config = dict(
    model='class-conditioned image diffusion model',
    dataset='seven-segment displays showing three digits',
    train_examples=195000,
    image_size=32,
    horizontal_flip=False,
    conditioning='class',
    arch='dit',
    objective='v',
    cond_dim=128,
    targets=['second digit'],
    num_classes=10,
    cond_dropout=0.1,
    norm='layernorm',
    activation='swiglu',
    mlp_ratio=2.67,
    head_dim=64,
    fused_qkv=True,
    qk_norm=True,
    inner_norm=False,
    patch_size=[4, 4],
    layers=6,
    width=384,
    positions='learned',
    optimizer='muon',
    muon_scale='spectral',
    lr=0.0084,
    momentum=0.9,
    nesterov=False,
    orthogonalizer='newton_schulz_5',
    adamw_lr_other_params=0.0016,
    grad_clip=0.5,
    steps=9300,
    batch_size=256,
    epochs=12.2,
    lr_schedule='poly',
    final_lr_fraction=0,
    warmup_steps=270,
    weight_decay=0.07,
    adamw_weight_decay_other_params=0.01,
)
Rows from block 3 of a small class-conditioned image diffusion model, named by matrix and row number. Rows with one number belong to one neuron. Each number is 500 + 40 x the weight over its row's rms, rounded and kept within 0 to 999. All counts start at 0. Numbers have three digits each.
Before each neuron's rows are labels from the 100 images, of 14848 (inputs lightly noised), where the neuron reaches its largest size: "lies over" is the class under the peak. Only what is clearly more common there than usual is listed. The data: seven-segment displays showing three digits.
# gate: MLP gate (model.blocks.3.mlp.gate.weight, 1024x384), inputs 0-383
# fc1: MLP up (model.blocks.3.mlp.fc1.weight, 1024x384), inputs 0-383
# fc2: MLP down (model.blocks.3.mlp.fc2.weight, 384x1024, transposed), outputs 0-383

lies over: screen
gate.478:477515459463527492403430487542552384486493588453549504482551467527528515533489495433554526530440537527563505547514541508498588516537482450418563500542532592517524537488477510468523468484436590524508581520445512510525462469456576443487440474495522543524428495534480477483522494489473506525498506557455497485475486470449485541513539564581548477461485479512454533538488497504487582510499563499519549537507595509490491471509504530480454526452514473421553478562483492484501479494534547444535495547437558473517444426498509483476527526421569443466518536527551544500480521500591498567548498565519489556489552436511528501472536560504571438477452515497484491487552451532524523481478583453533535526508620542500485456519432537476510541464561555550537513520508549471487491473422498483535488499489569500539537514469543532522502477446503500528511499450506461492522533489536480548510523463608530440489578472448525485541497515520490504499508469520490509531568451562545572530510543620509630542514511451426507508535517437556514567527488447499472530556452469504502513484414470502500502502550546533468485552486519558533490527505473453515472484456489482506443544521514453513
fc1.478:545501542525446557543483499522515616588551430491511510475470574417539493532487466575470504528570441475495527469472491523561457513509547520546430532504423454498457512449524482493477489539512425509477459552492443566434504593523528545472528489535404484449523490465489477495516476491462456440525516390587465540543508450501518467446517497509525529562457491452519441438491513480530551486482509500506490510452468515527518507549458470473522455553473467550514578488526474469476515505511515503438507496469508499552472545448472446495462531544457567494547398490503492511524493535456574406493530525480562458496439596514467472530524444495434486561573420508503526485479536549487437522548399454550517440469433547532560469407477390547452469527507493475507544446486511486509502516497475494456412520483442542511473517500480408528528453542495476491518491457430576498518504456561485474469475549441501539503529540485439489528473465535468532557497507512484487512506565495485438467571484483537443545551455558483508443461431521495516437500511544438486477532459528477532493471441519542537496475520467499520476471560550531464416475519523475508530539515502476522533492536466449474
fc2.478:484563431461475434540388454526471515544533512483427535480465525497469556507535504516509495455500507496528453516547435468539505516537476486528528561453554541549497531468490531488583536466514556524461537504490560467440430520463526497505532508510483524460522527471476505515441471580551549500522455534532429516456417535528548505508452486501490491428522450419454496457505442486478475481472456458504475548530471518476557525498565496523470583526522480517520459563487464545490461581546494553435533540525468515522525512467476512519416447479459463515579488478521524505498512511516452480490548436483552527483589495511479523448554484570532521507526482509477503587436482510567498535499508513534539414477477478453498365583502540524482540545457438527476607454457475497550545503535472475540480500494540506448506591587498477513420500414550491462471435518488528520506473561417542511557485492470480562504538514506525478492491504462496467493495478527438526558478491431403535490503432510460518526490537461457553543511545486521503491471455482448448539580504448423510442485539538523564413479485463417462468451480416463549558537513487509480478503449499502487497481475429579500

lies over: screen
gate.24:487502438488535487485528484455466486490496466527485540455528484480475488454500535519486573393491530483514523500474460537496501529553473526456612519517527546517498514481500530531479456452461488491516419485530432425523582516452527569494507497529476503507510509537559478454489498550466504456459481488452579475464503490508444530508499532548456459469469508473529549591491519438457485455482510528484516464410440439484513510483470497460521517372468530499449502442488491424586544524583461488437547447442480551438492501484527473491406423478486531538512600476521465495463488470575522548536531565490487555452496532520529495473432531492530489491484472471528623561478533415497493459528529496403460479480491562472471456467474520567497470519542498518470486533517562524561551547454486534484525479472589491491475509457513522481480390501516504513451547548511493466475502496539487537402499490500476578468478528508472566489520462546476550448473489506462534564495507525521456510503557541467430476512494466455519486500451507515463462536483517536481547447604559571527541493506538541467407517550516450524564527478473543441533504568540560453540495480518601492518409557508538458
fc1.24:451452515451427426495479516536459550444417515449494494525573454494531418551538411564473566523480502524568476453518533489487521577459458500423500528503492508527511496522447508400466533461470502523452441539461543422542575529426477534485540521498493495525474532510427575510500498477500528569587516424491530474458464484467483483447456535582441535488444505553523538495497427439482476487432541484501460452487468483498514521561479494503529560479524490539505474447509499486514547540527588529563448443443501426430492468503522562544470449492380421494497463508439516503503514524459452526516472503553503514483485471441522555527471456476475525548480564495478538476327465492535511472564499426513534530524464527495474442461481459542494471447588534547552485541522557513419573535490520486471467455553473492488459513516547405565506440586501466461505520575474576437496528527491481531501535534457471544514532461507514507502428495569494501532509542466496513542524460438492537478473499514505499528472480529467502480481464424510476532442568420522487495467520514521486514527529544471483442503509460469516517525510471488498516504541457494488467525454534553495522432497531506503
fc2.24:479452461539564515443509524552563511501484460445474579494572480458487539469426509530530537499407447517551511530548515444497504572498496514378523499491568514485469493485431448499555482506473464489493553455511534471464571469519513519482476476467470501432509475497531488425526507448496536484569468520531530617426465481475444556454469487523514500482469496525478505530486481539450514496467438488582572527482535513540533470431489448521533528467495491550502475625493506490453493431499508558483458498488509511496491512497462382507525454459553464544514549502516501472483476530474474475479469610463490462496562505404512462503535501499507497486512472553592487516432491476565529532433467495455517460549438495468492536482528483482547520508535561465521561477470472496587517470437496492463541524493478439509528418471490480535485546496497484517460462555534550499460437566433470399448502520485522592496468458555496528505561484505461533586553519500467513518550487452481491499457482504498452451485456431515463509580442520508545490523490474549417524506519478467500408604446443507504537502457571496482486532485490566507453502436533492473440445487568534517570489469562546525

lies over: surround
gate.358:487512462522551483429491449617493527514482464483500551499505462560493507450525504469427526489495547468525522500417489455502447489486506388558484446480496515552520502524445425536487544532471480503570565480538481453551493464522526472564420481552506474499511512484428514500471547524495442543492483471467555530543434521511441507529532535454558423571537496474503445523476513522516516489413472496484528555567571438467479529550486510455457478511501486462530503550513448463504460454487535524489547477505460552480456521504500608530522481583544491504506504556492538481496382548478484550591523590486513595502519606481499528555505555450505447467472527479499537513473490524520556469499512508487499504560478491490484492461460524468412440524561449472484493523589469472420568508472430561473421502493481517475522518539532562525545471546493477434551473504482562497504538421524469520523513534506491534528507468495509532489560559510518480516468467428487464520505420536469526471478482459514461413472458417515461477458395563503481473545556451472490475468496456495495464500432495422413524505479437493550576524493476503466493435528487510523514424469579516543545496498492440491
fc1.358:499520543523522522525487440508515522571500479530534508525482382539577502425555515526509466479422514533494531542478547478490485527466547392553464486524482442551477500563458514463484668522441526524583559513466476537531531469417584535498604519640520475495551567536449480507541519516513475500444518475460520520474575516480468478589483530478582430559461508504519453538472505548495554517449503485478510507498498540514492515531467516550512551463522557518431505546465506481480474504497521500504532491484533524534465513480470497517552517538489485468502440471510520537486475480560513504528467540445560546478549573505569445486543514544530444476489490469508497502502537545468637551537513553485472441438436515460538524454488530547495450535559503479453460488551505484445428516501457506428458515557466500490515496516528483485463428473462458507635430459573520481525507367485538515495464497533536538468473437465499464504563487490519453504483531507543482541469467460427448511492516483487449452519511439501480471511473510438489476506552500426510512502515471553438497530516474524473533502445497526548421526514532465523477481564529485482523504485476534544493412512484478497
fc2.358:512512543501412426504488428578495506446458450480452433471521514482511498471487546453473594500447563505472496565438541511470535489520507472554519468444557580564418412454478473572491486487423564533515499499487518543481528496554490496535496560472488462516530473573494540556459489547515564462588488405471528529469450490532556570382523484443503512549507543513443511525458463419454521512479509533512547534546507541519529450451534433544499509444576539545492513517460492563482480446542496521454485517476544488531482458477485473466446462513522505531515508507518530405429418540518578498520550553419513507509467535518454494521487492497475498531470491404526484523502434475425534593460511466481520474563519526397600517485490488516454543445443497485510502455536458513516506454493543471487550457445483498457474495518521564479498529492473548510529605500552451497485517407522477498525529469495481626427534541486507491490432485497439497497474490521535462466453457496510509521494410475472465492457468488451526477498473499588445493526551508501487502499521497534487542437501513542489487519551517501528519541477508432490514460502460507504510607474528454499538509497529501415

lies over: screen
gate.58:489507438467523504491484532466532442459505494532468503578477519401491483465431503490552521504548474482498552451543543454393549527468464481474439499554515450583473481571566494509527520525406442553454517475588532449496501469484574529450456474463541489426469487516529520491481456501513629513422443524535542508428602520514487507538514537487491468443499495497520558467547492522502460555472483508581547536486492524486546509552547528501489498556542540472512489485490466570586543538452468466506524455506512481507467615459494512509484497535510405507473536537498547501524531466510498528402520554393484484600556483406572523486476499526476483559447529395400464504476525502535455502502460521489570421515514552472528596506564466486529482497546503485541559495490481502522515519558495576501530528525449457476548495509480529479509411495464499501528528505509458506528489453504519541514535501524518504518512552477506501536510467520541551516503511529497508480521501493520515506443549600438514533475547520463514517464464491502495542598425503440498569459506531454408441564485501512461480502564500468466487559483517498527503469474477453522421524568545536480538506464538471504
fc1.58:488506573536506568498521546511510579499521511418473480462493486505471471514563536534515550464521525540534556433466447526552514487487478551595555532350518491547513543494486518527450448489528538508547467452440489578456473457478475427468491535454519490542565491521499492503513523483527487440545530401492462471516461468532522516552466487541442451549497481459437422511466454436466509451454503462502507575483600515530488491502489459553431486462538465526552494499547556444453462478515503487547480483497540467473521498531494456502466511589447521434520443457499526520468510507501488432617545439485523567429451490537489498509538483539506456468444465546583482527505441489400534498505459442516491459465447495537524423472499561498453477482461540514457507504482479518492498465481488488436521443586501472498494511506510432436501536526471514527474432492480516475480508534429469468558479547499526503492459503535416521455529487522524604432524527465528566498472466470478478490519453447553437474445481583564521498556500504538533486450554538524503395421532510582493561507482501495532560468487491544495539389491490488435450535504465528530487493440496491513523471553484523534
fc2.58:486493484501527519460499551399497546521490531522483489459517508538536471489438483492534488508450599443563452544483474488530487465480500483532562500450512513485443500477486473499416537534480445541472567504434491556479515521549505426493503502499465500451494494512521560580468430469555421498560594521559460554539450486458509504539542477471541466550489559571510480497455514510533474467471473472575511496508462550478512444516443554484528515538513503545515472528495435449463441517510514497484523461492484427478571504472457403533594476447433619510432473426492474547511529587537481541541475384463500527562515504564542506494486521534509406562499502459465514483458460568453478532491511514447537531562504527571509576479502500468496500505435529488463594459484501464559512548496429491519525463455485501507482506484490481556512454505483510504519532511466547499509450542433514518525491459492513496541488522475433481507437512439466487518490458593498465539520524483499498488512494496555571530478574590478499473538496561443534490571381489514471544491511491456535558515561496474449527420468562531600503463467464549550472540478415499494484514464508483471500484410440542496

lies over: lit segment
gate.464:564477465514464519529499486482467527493488460508504526520496513477563442517628497482453479485488503547486544525510525456542435503524456443499445554477444442459363447461495508460470481585532470489481487512498552459435514590545488499451494517511478486500485514464459482474502436512456481550530504532453509514522439488443500506509441465570489433517593470490504536519489386491504470569542540456515481495477615463524534464550480455450571465473436544562504452561483433479547513591556471472497492481442507522491414449503467476469466464456471525438490508502496530561493534455459502485469492482520465497486519491579460520465548485468457496469484549554475504540462488473533556498550551466562498514585511523515501535476491462543534505555476464505418479515467528496480521575494510519461469495485526568508491510497540452499418492472596539546558485540489490466494491444555502460439516528555487488564526494542519475488500535494483499468478428503526534530483544505441552607507506484516527480541469618456475535500501559572541480461459456484559490546537592468511432496590516494528478422487489541477443494501492520461430544490514461532506413498470511529443476593516489593
fc1.464:526497508480575491459504441553458480467514542520468550475485526511482526447510544552507505496498491554454513550523595487536530476497522532507528492461451564421446466565586469480488501551502520474523534531496498471428529580497496511490540508489459538540484533455521493492519535430506510468496562481520563542556483483511453470488478488505580405467490481485464474529467480427523580470492470495550536507454542495425384510442486479451527507457473512513512540497491545497489583567498400488478515480492532507539470510534557516443534396470475530443490480469500499531544509495510535490497441481488539490479524473523462482493569474531524553483593523576476531487495440446550504422518491431486513531493559540541408533467463426478497479471482497463500476479490539527486536436456564519534503518493585550397453472549450435538392484441500574473551529466479540458505482515562458499500479570490504442462539551515518464538534530487387494499506495538454474466477567456482462539524560462458526479448516513523502471454533509479511572479428527454484515477578506451493425510584529434427567490480484490487473452522464477523471478509579499445546448526448474533461491504610437539
fc2.464:518528563459486447482509461484585506471520521502475513468503495476464459549432501428443518464450475435501521462543510497494518466506496527529502459465540493427529567508462518524438504517513559490511442430448467462480485516560475524541426482495477451501537529468453509484465530430450481477511467531547573437526462520510561511481526480498459546537472544477552529494467487486476488480574460464464475540546422464421453499537507557469458478571519559469443510422497544518436526462486475487493537549443538463503540510477510537484456567501503539565496505506469463533484426476519509511595461460518527469456532489570504547550461514580473414552525544514539508409642553499487478486508501435450475498467502474518532555493531476452467510572452519499570525519452486563540516471504495530510508442550461489496505526499524592429475505509454490491562539522540522537578548518559488501550537464556474457577501573485472486511513466521530504557495423481467475465455438478538479494548612559524584476465544509551534506541519469481553562487608534442480510500500510521477516522488504501477440525471476525459524442527474515535474456475529518502475365571471538408533509441524431524

lies over: surround
gate.651:522537497540468559507496435482483517443484500514506552509516439593484553481450460487481546511490453430483524548485563540543475426440481438518575470454522536559510497464512555480496564478561547501478500504456464457508557569451514557476516461438455505487510511471377474437428510508517436493485496543457495526461494544519414525571475471598599551500512538502603500579537473511475486495512484497480480465564416590549458513391490482537480456472517550502474512472474563519528526496468469551454492511485525501554521478472510600510454480515511506494513448489505515422507525515507546543511458535486554497485556534564514481520522560484560445545549470472490551522527504494493558470482561452469524501444529595517515433483524589506513535440525517537506514340439496495535552572507498540517533525479477549507526520548525500534545483482477474437526545495496563525552503465517503541515507548559537503463486519528501480495481454494514483510496481458420515616508463521472463442465497469545558489513567473529525412436509497472502489440532482508440494481444523518425534532494499503502477465466532497471516536428511525521455482459525523509615463495514480537583509477451526498
fc1.651:529467507514466455521410464516516523508503475501481481479508426517560446512473500479444504477483519602500469460433530500493481493497537395541484513518489497487517483541504449488531554473478540459435480445480466441548523563503557554529574502462547452469545469522441484448444542517443444467461536574444532559455498535520416517441583456568551453541494515503521529524533459471459506522490531528455486473561431540488466519486477566463554551484484546480501503450529511521500477452513585493437521491458563550538436501499504472471527496563482460476516531559534542487499502507478566487481446546510500579515579512508545509486483511501519386516544515460568501493465486509512593424528531496434470514539538458493481437442543512491463450551491434573477477474493521512494522513512468498495461524533373513475512514529499492413490414483456491510546467458552496480502508407445500585532387532569626463544492487451516494508476504508517512494459484466424501511461402483501515498542477417500465493500549476483535444507504492484453556406513428491446519442491543483459486516513544495552538454451515444512504468527486563497505468500499494609503483513509487534548520465428460513
fc2.651:504556502532516467546440467508461469495493480521543477524520446405467486569426495506491550527495528442501497521492503454548561601522429455479511512504558564570509479524508471483449470456481458465514457554473511548543536453412526466538513516528462460475467576496467505538547414555466517562504549517543478511528535454415595542485505472473497488447524463509488515510461576468469493505540464592510532458457563469484493459489490431542467533399529567532567465551535538564541609425535473567486547449532457510441475453537541480543543472508522459434511487495525505475535436482508533431487479467488508500522527508524488505476483509484475521489501440545540449460503569506528550530445523519501521461525477502478575539501558455489481541435460598625596558475560474450569521438501525433512534507453500461447510498426497496516499455490425532524570569442516485547472459467490526441533532485480459567443468488490481479518487472496563498459535549529471492508409493477540517517495481509465494499547428487497474499495438538521517512482487517492507469508516558492544494540570504447466520520533466543549433547493467433515504518453475506516534545558532473428500515508476496395

lies over: screen
gate.345:471565510442490456450514487501544527500575526497539494582519462522483536478583538488548459512507539476523454501494509495581498490545551561569593512489463427437515487480464527474463492556515465476530528499571512520455500460503463498548495471537443477515527439519477488469501513520543556491537497408509521509438471509521500505519466509434551479527506545478464430487516498522441480436508465522443502493472494507440475515447478470545442472515475444489521496545441503581425539451473528550509484499474489443526478464516473575485430453535497545481460511519514470483515484539479590507443472473565557512488488515441516463456512513549533506467489424456492506549547506497519490523449556489433529512474436554505472477491516500540510470572517572466425519485486471518557523511550532537560545517581470534471519528493597533476495500437567517488518509422404525443486514497472517517504412428515483521549553441469367445432465529490502527520467424481551610528484531505472561503487473449495451601458507506481529478510454530522444422568485554519533496435485444544507416493549446518463551500539507489575507546500422466528495447535574517463449563562482516500410488509543530502
fc1.345:442492503438447488496475461502546548470491505484510488498475434518446498472525603447566502471524490524519477542519581473524443507475537577526514507475505439503534415432505493521466468526536426442479485529501537460479467453476467556479520455510527498491449497538451460538596522495531511500542456497470485513479516560459490501508439469510537496599528509465507458492523550490492516487463442534529511482467455463459502532475495411548498531497495363521527494554560570502502472480459509513459530463451505439526502429507536507505475483498523575523493548515533439464481456519552576447516489465518497485501522525529477525536510540508500524475502399522549485549530482460501502529451553525482519491514492549481496418505425496555578532520412535487439539431492471519535463523507503534506553566529479508448494520489578522557523572455602506541505489447494515480492537595500498500556509444458445497523531527489392483410441555479498502499518465440517587584445535543465530548508417467450521555466441491506536499469592586468530452537481610514536450484488492551472455418510447539580605529522570505499548508519450504484519485549496510484516549521526500481444503471463484462
fc2.345:563545464488536563457458502597508554545404468470429447509507558539434531489480506522565469449472587533502525460538431537543500512543485460436474472515536470493551465429531509494548492509530499574516463566587469465512426488502455536434515476531529532511520443494477506468510552525539497413470425482463504468488466485505516538607442519468512521495485474441491482490544512567503472523447513427503436478436491492488469534513590456507487498530488491468416529411471523501408461534518520511549478586458502459519517496500501524504419513468492517623466523444488493497460457487443433487529564579472432484469451498474504467541494485451533460513458510511514485505450535474503373433483524504485480528455481532449475528521447526574511487477591456537517495508520503573494490490487485520485537481538476519611496501525465446503449494466510549516529457516508420540498584496472510521479507514447478560426510460485523515564475510483479510489475486510521533445577436458437477462534614494553493494555584465522467454507488481501447503496517481525502503570444582509547414436513513510487538524525472489517554460424457467501540522527502455498472455442511499554495507473516501503

lies over: surround
gate.631:483535539528542450485567496472413566499508484496557504551437540530518540490477514489462506514509427515503466511472477483528501470425495533457483519413480437529541497429448481473494515485427516482495597525494539533477497542517467511462633526473516506499456487508474513560499478444518529501513439551509510514466538428530446523497512569484555553538505526449465569492513498488465537496530507446505509519483414454484484466476470610525472483534442545568551449503450499550591479535550591561458537524446461478377470482481441511504490456492507442454509470544554494491482522461464545517543472499466469531497525524541520527458484536470564571505514514466460478495471577497476499540498445456480510483487550487514551512521505501479506490487483510446451484556523543521461462458497410457446557521538511431513473487445482487476499476580601477448550511497495476424461471546534559534455578530444481506483547533493432522411490533483466502476518484522509457538412531514551484460542490541500605551546552547491598548479556513508465462488520507537417511481413534506500509520501441479533598508417542533450528507507513426532456515479532449562483476505515546562489475497448463436
fc1.631:569529498551505526569459493486499535558555490506515489535560497549402573522437392509497487536528469494498531479433447510488527522523413456449506553470561484491501551499511534429544443500554525416497464503473510458456473493523434422454501468472509474547519450510502497507413561456523515451469442481434536492499498498539455524565594500473490543469522536463457508547538476431478448465509443492576481535485466561474523432517504563516473523579476534471545447500455474537554501459423540519482513481448420541507481453492517511497491452430560544547468540507468549518472491481456542513486541466469533511569427486489535533456517479412473523513491478477502442535535506499496548509467501502572510500516478379452528489543519517537576513546495433495540520477539543511424528497576533497472543492552494557446531462495485410392530493558505502474416490511524482495495457517582573483502459477484460509507528470475485499535467496428464542518410473516475417423452503497466473428463522466501478461546497503457520512494497566541464502577549516484534568536472480547455455453483524594517525511428520450458426505548497523503514545505478464488474529563498483498492507513495588485
fc2.631:464520542519572507547540473464466540465591498513486535438521526508509498416503497508538576526631456460527508518456455465513438506483547445491508537476489482460512488553566514396442448479515485524494582483562526544469495490478486488480520497514540461476456523486498501511545470516471500476483514463416442498498540463528560528505447505489504538519470514573522479499400500505484500480520488432482458467398522521470456475529554539545445456551425543525461523503442540516512468547500561516459538504497476493501499517503487465461566523506458495451550535472455557526491491480436452467477491523525510428502430469519497509488496547423492485458401476542434476491499558541515438482529478493529522501533540456537420463490506500472474488554517515574536483508510623472451502485502438433440496520509551472499509513498454485503535508528482431489530405442498566499550522573433493544525490537558465518587406501526485477522490492477502485492502525572479546503396462471519505503544518555513582452530452527503545476488407492429516455535479516510569504509473446492554530473543474502488433577428490505608421524499570559479446495553583435552436500483428489519513521493521513503

lies over: screen
gate.0:549505503525500479492483492511462458469488495497520513545431445561518478458524492566530539357507438546439437424506502522515512536534506506508505479509500478502500467545476550440483418400516520442548490513515521473424513488494547415511559435555422479468492535472609498524545545469527466487532511445510524464485479580472468526450450503480541500479562500439484483498458459488494505466535508511502500557518465462458481573450472466568515489528522481455499522517440500513524450545514417474540498525546498544504539564575478543506481464471518493517480560478537592551493454543565520542451520583439483557471513430456550535434441541470514509508470533482495491505477501512462409471517512546489483519478491416501476510490522436361520453451525448548528487508542508504531540486455487427523473532442511522472481450514494537475510461458555520561533512483476464503418518451450517502450525535550503499451481475468524470500459512567449477475436569536513541464521425522541456502544518400498586477509505466558561555521485499508570451498532509507541413500568504484447446532481543466601510451542504500488552539540460508438532520544473511463461482534540555529438427489511486559
fc1.0:467494446466455500478435578510489488481495484447431490480461476426516473518501526471504457545515482430537512511514527514514456504460549500526514457557559435460592490491560485467558495511563486576512519427556527449549536510541506567562493543590456478505556522489465506426552431498446575517522479565508569501504456505535498484555550520565467491563531547568493420452513499507529476462415501433501540494515549498466447533481523490456552511539506551502533488486521462461536467509560562515464514504474452536493481509491564526480487501457479565491519519527502456482470557487445563455472502436493467507556498493514510569539562484519512410529512495514473562572531467449582565508517522451556502504442485571493528435485460521521532476545520486390560525445482501553469478513509520509431460513590543475598548470482562570547532517484463534504438401516505540422511505495477480516463516509425528434483444512500493504512484464526534430489518477485476522471529531451477526460486562473535500456456516551462440568479532546503511532476490492495508526506452531475529492490449545525456496504466493542500474440448504563517618483463436496521485549580485540512548649480514495521
fc2.0:521475496506548472461523595510526494490485529542491498454545537493494460521565518525437396508475538515532474507491467502494465483487523532462519504485560525525507453487553483512459422526474546499506568505462480523568489494484529516449535507546433417477425480445460490510512562572573541496470470413510565512461506450473462484512513563514477455559551532472532558436534506511485495502532511408498434461512436433494487512517554473498454493512507565502494493525516572397509463506422475513507516478508527468469472486540466530468452568512502488513476530418442441480508510484550488553508495419484440463442447462537473460479438556473532492505497487512419540554615569517487509485534475487446494463500471517539494560544523549500529483522484513590534462569477533450496516511487541539503451546574494455571496468527517473560544447448536489447480472487472473436457517528566462503565415489466477451482495581530487517509572473556516465430495508458479478446481478530561499489548484551481467434547453494461514502423474464465473549502490511494549536472491465464581494528467487475543485529432469568504458567556515550502504419546507462555555491487396613508527448509561429445

lies over: surround
gate.455:482503551475511512531540453532518495501518527564533577482495580523487495559477451564539523436503515552574477477521446417469518515539491511529495508432506485458467516416504469530437522477521482556510485449506482540422428500476477473552512540530471462512480496499458518495514476530496510571532419500538566495496486502603427540526492477477510479483493520541552479475544544429496497506461446514444516502432497543541477532557478537539444478478609523499510447472453572559429534572556495441455503472515532530446460503492507498514546513473497511481475499481545634475479441516442492492532493495395499516530493399501480466523538567541576548509485524472452486487470463522468544478560513520536453530442503553546422501505486511547523452514506460505541457544588530504445547497407513478499479483479586506463459500479500533467486488499516503572411453415473500511497415413549461516455435541481525590498499531525547511474580520456409530497469492440520447561503484514518495527485484502554446476529518479529449474557466519473494487446501538412501487492488473522495484442390496422521497473534467539497490443530504454441416468463559495542537488486553528472515505506552547552
fc1.455:508447522464472507490508464514504436492549535538512554443516656532447564541484537557525565535494508477569522515478509468548498549532485559500559486465477562482500530458534488568458498513517547504548566526548552514467416472495442485504432562538543510472525458515512477507536530521482478510503512519513546479528540518560446557458437505551545479507439441483519500507442588440584469460461471563519396441536434543469459470538547507570551515507452448492440504558529530511513503527431523507500476549481540523452517390470525539445540437575528517515501501453540511534552439512581566557499494489469524424499496464489594481554496536501522616493517527487534484422489470526500492487499556556467476471534547497474434479541509465460531504450499514470481499521512600504577499486500447466467491472451542541434539454587472538498452503529431441500428450431504462495496455548517507450454461475534500493611432527473505511511495525546556526516572536487500440512501510495573534515548475504525518503537507474535482483501528477447468447459512510485491549480486509476500544532526525405534477534485521480512501475527521520518489536474532434521509441486558545392488474532540487478
fc2.455:487428491480512498536535494558498525540470422518514469470516495482513494531425531512552469491494557498478449493465567576437557549522540512410541464513483479570491507554482517532469473526515501504529443494555532462574580464523458512493567544475468504559551510485560501509434497460556528528534467498478484544516515505465433440561462556530513428531467511462524512452513544554443538524587520535459518427449491449493552525448579512535578387470518539466549445434503547489579442534608459539525529548517526490498481512544463458471489462458486516458481448467494496503546490527537528466416553548482563419480476437510518492403468501486486505483438529530520513541529513485536547513519551537444505516420483481482445523486470549502513461495504501586406472498459478575570418506489557507474488456483522526488523517477488454546477444463578547478468405518486518508483415511515520569508533556471519449438565480485482506533476482521558464444478529542490526454505538466523455485462535451478448538534445493541522486481558443537524464516511520613528540487525529485493579471425465504510479426470430489538526490487464473474542477510487542533474514489501544517504437462497448420

lies over: lit segment
gate.672:475533535496504474534442512561507547576551458496493487430501501492557539464501478607527496446528449496492497463535499501545500499596457524451500480516465446532483507515507499561528516512484465498494571504510495566508421496521515555447487593560422541527540453509430477421472534459418519496419515477480487558526501489462516496465447564511513510499486497509485442469493525538546589529509473474513498546469520497459517552543492516489480445499374455574453565508510518495521458496524511555471490443487476546517483447529483489444418541458435547509519475459489528474457468564480474507560538507496573571473487490479560498477560533563517507531510452447479506427502469442491501485538588523436476521449492496470524597457464499566461500568481498499492527421478450469493475557540580547399476578541502584496536545518463406461536496522518501455498484498501523508570466496509480437557539527524472483502530488448527497478454498456510545527479508434463524534487557510449501543527509428537512596485454448524481405539525461519475482455501543477613594501501580519457475498513470483492492494540507500449473414541518498446362476518513513472476482502479497462476512493491533507
fc1.672:514437504460476451522497510451560521509519490460478515544436438482501542460426471500450456510431533595624505513512508446485519444524483504421455478488493490537475556505568487508468484595488462557501466440457537413489518468503460442534488564546514532501437498506457495364499510450491442492504479482471492454552612492491483412500414506515533428468482460496491510571513489529503444456503579469542466461454506481474476493545504528412419511467546550475447542495482510495509518496490546610523504489534514528521529504484473493442549520568551563415476486479494528497477462570490470505562458501479491562539511470475519420474515502460515442511511469546539511534460503519523491542444544514464489505496507521453472446501468524431444425514575541499540592420510521473508462520493489470464497437507483496486486575471513549494484501500482503525496543436478463518555499482522521553482481509480499465459494475542516522435535462501453579571626466554465497558463498541443509503456462487483496516509512538498456474523376546482536458482492507541591492521440472533461457446543548486480521425571524506450475519572446495487509481545466510562521443460474472549478524509472454501
fc2.672:478455504454478499457451482456544543493484470468464520598434502494482537528524557531466474497498499462587499539564470576427479455464525524485489524457432417522517492536479484532492555530472573515512476477488531491483445494484537496477493523452489501524538566505514433560555458534527449423543534465489500488503532502493535539437555486542400556476498512449447521407534499459556488463532386494502465488517492542568487523498499383420481562468488468474544465507529498484507456539496528507499497618476497525518448523437534492480502468491472533585537481491405501505509522567513461458455508419505478518487540476464536452530530504462472441546496518420554503445411455521515513512537508458512527542475478453396507599486514508471524465462547489473494458520505489564483503456523514452547492517561517528489519560517534535465531504514576525547519533481593500484530517509554510442551493498558510504457515499455491521557447464472467488433543548498477518487449414509517561511474446509457469476463466427429514495431428489469564435505575560536516518538540469502483523494404474461521521535562539536478539471510465562436525471464470557502614479509562486491441496482488468467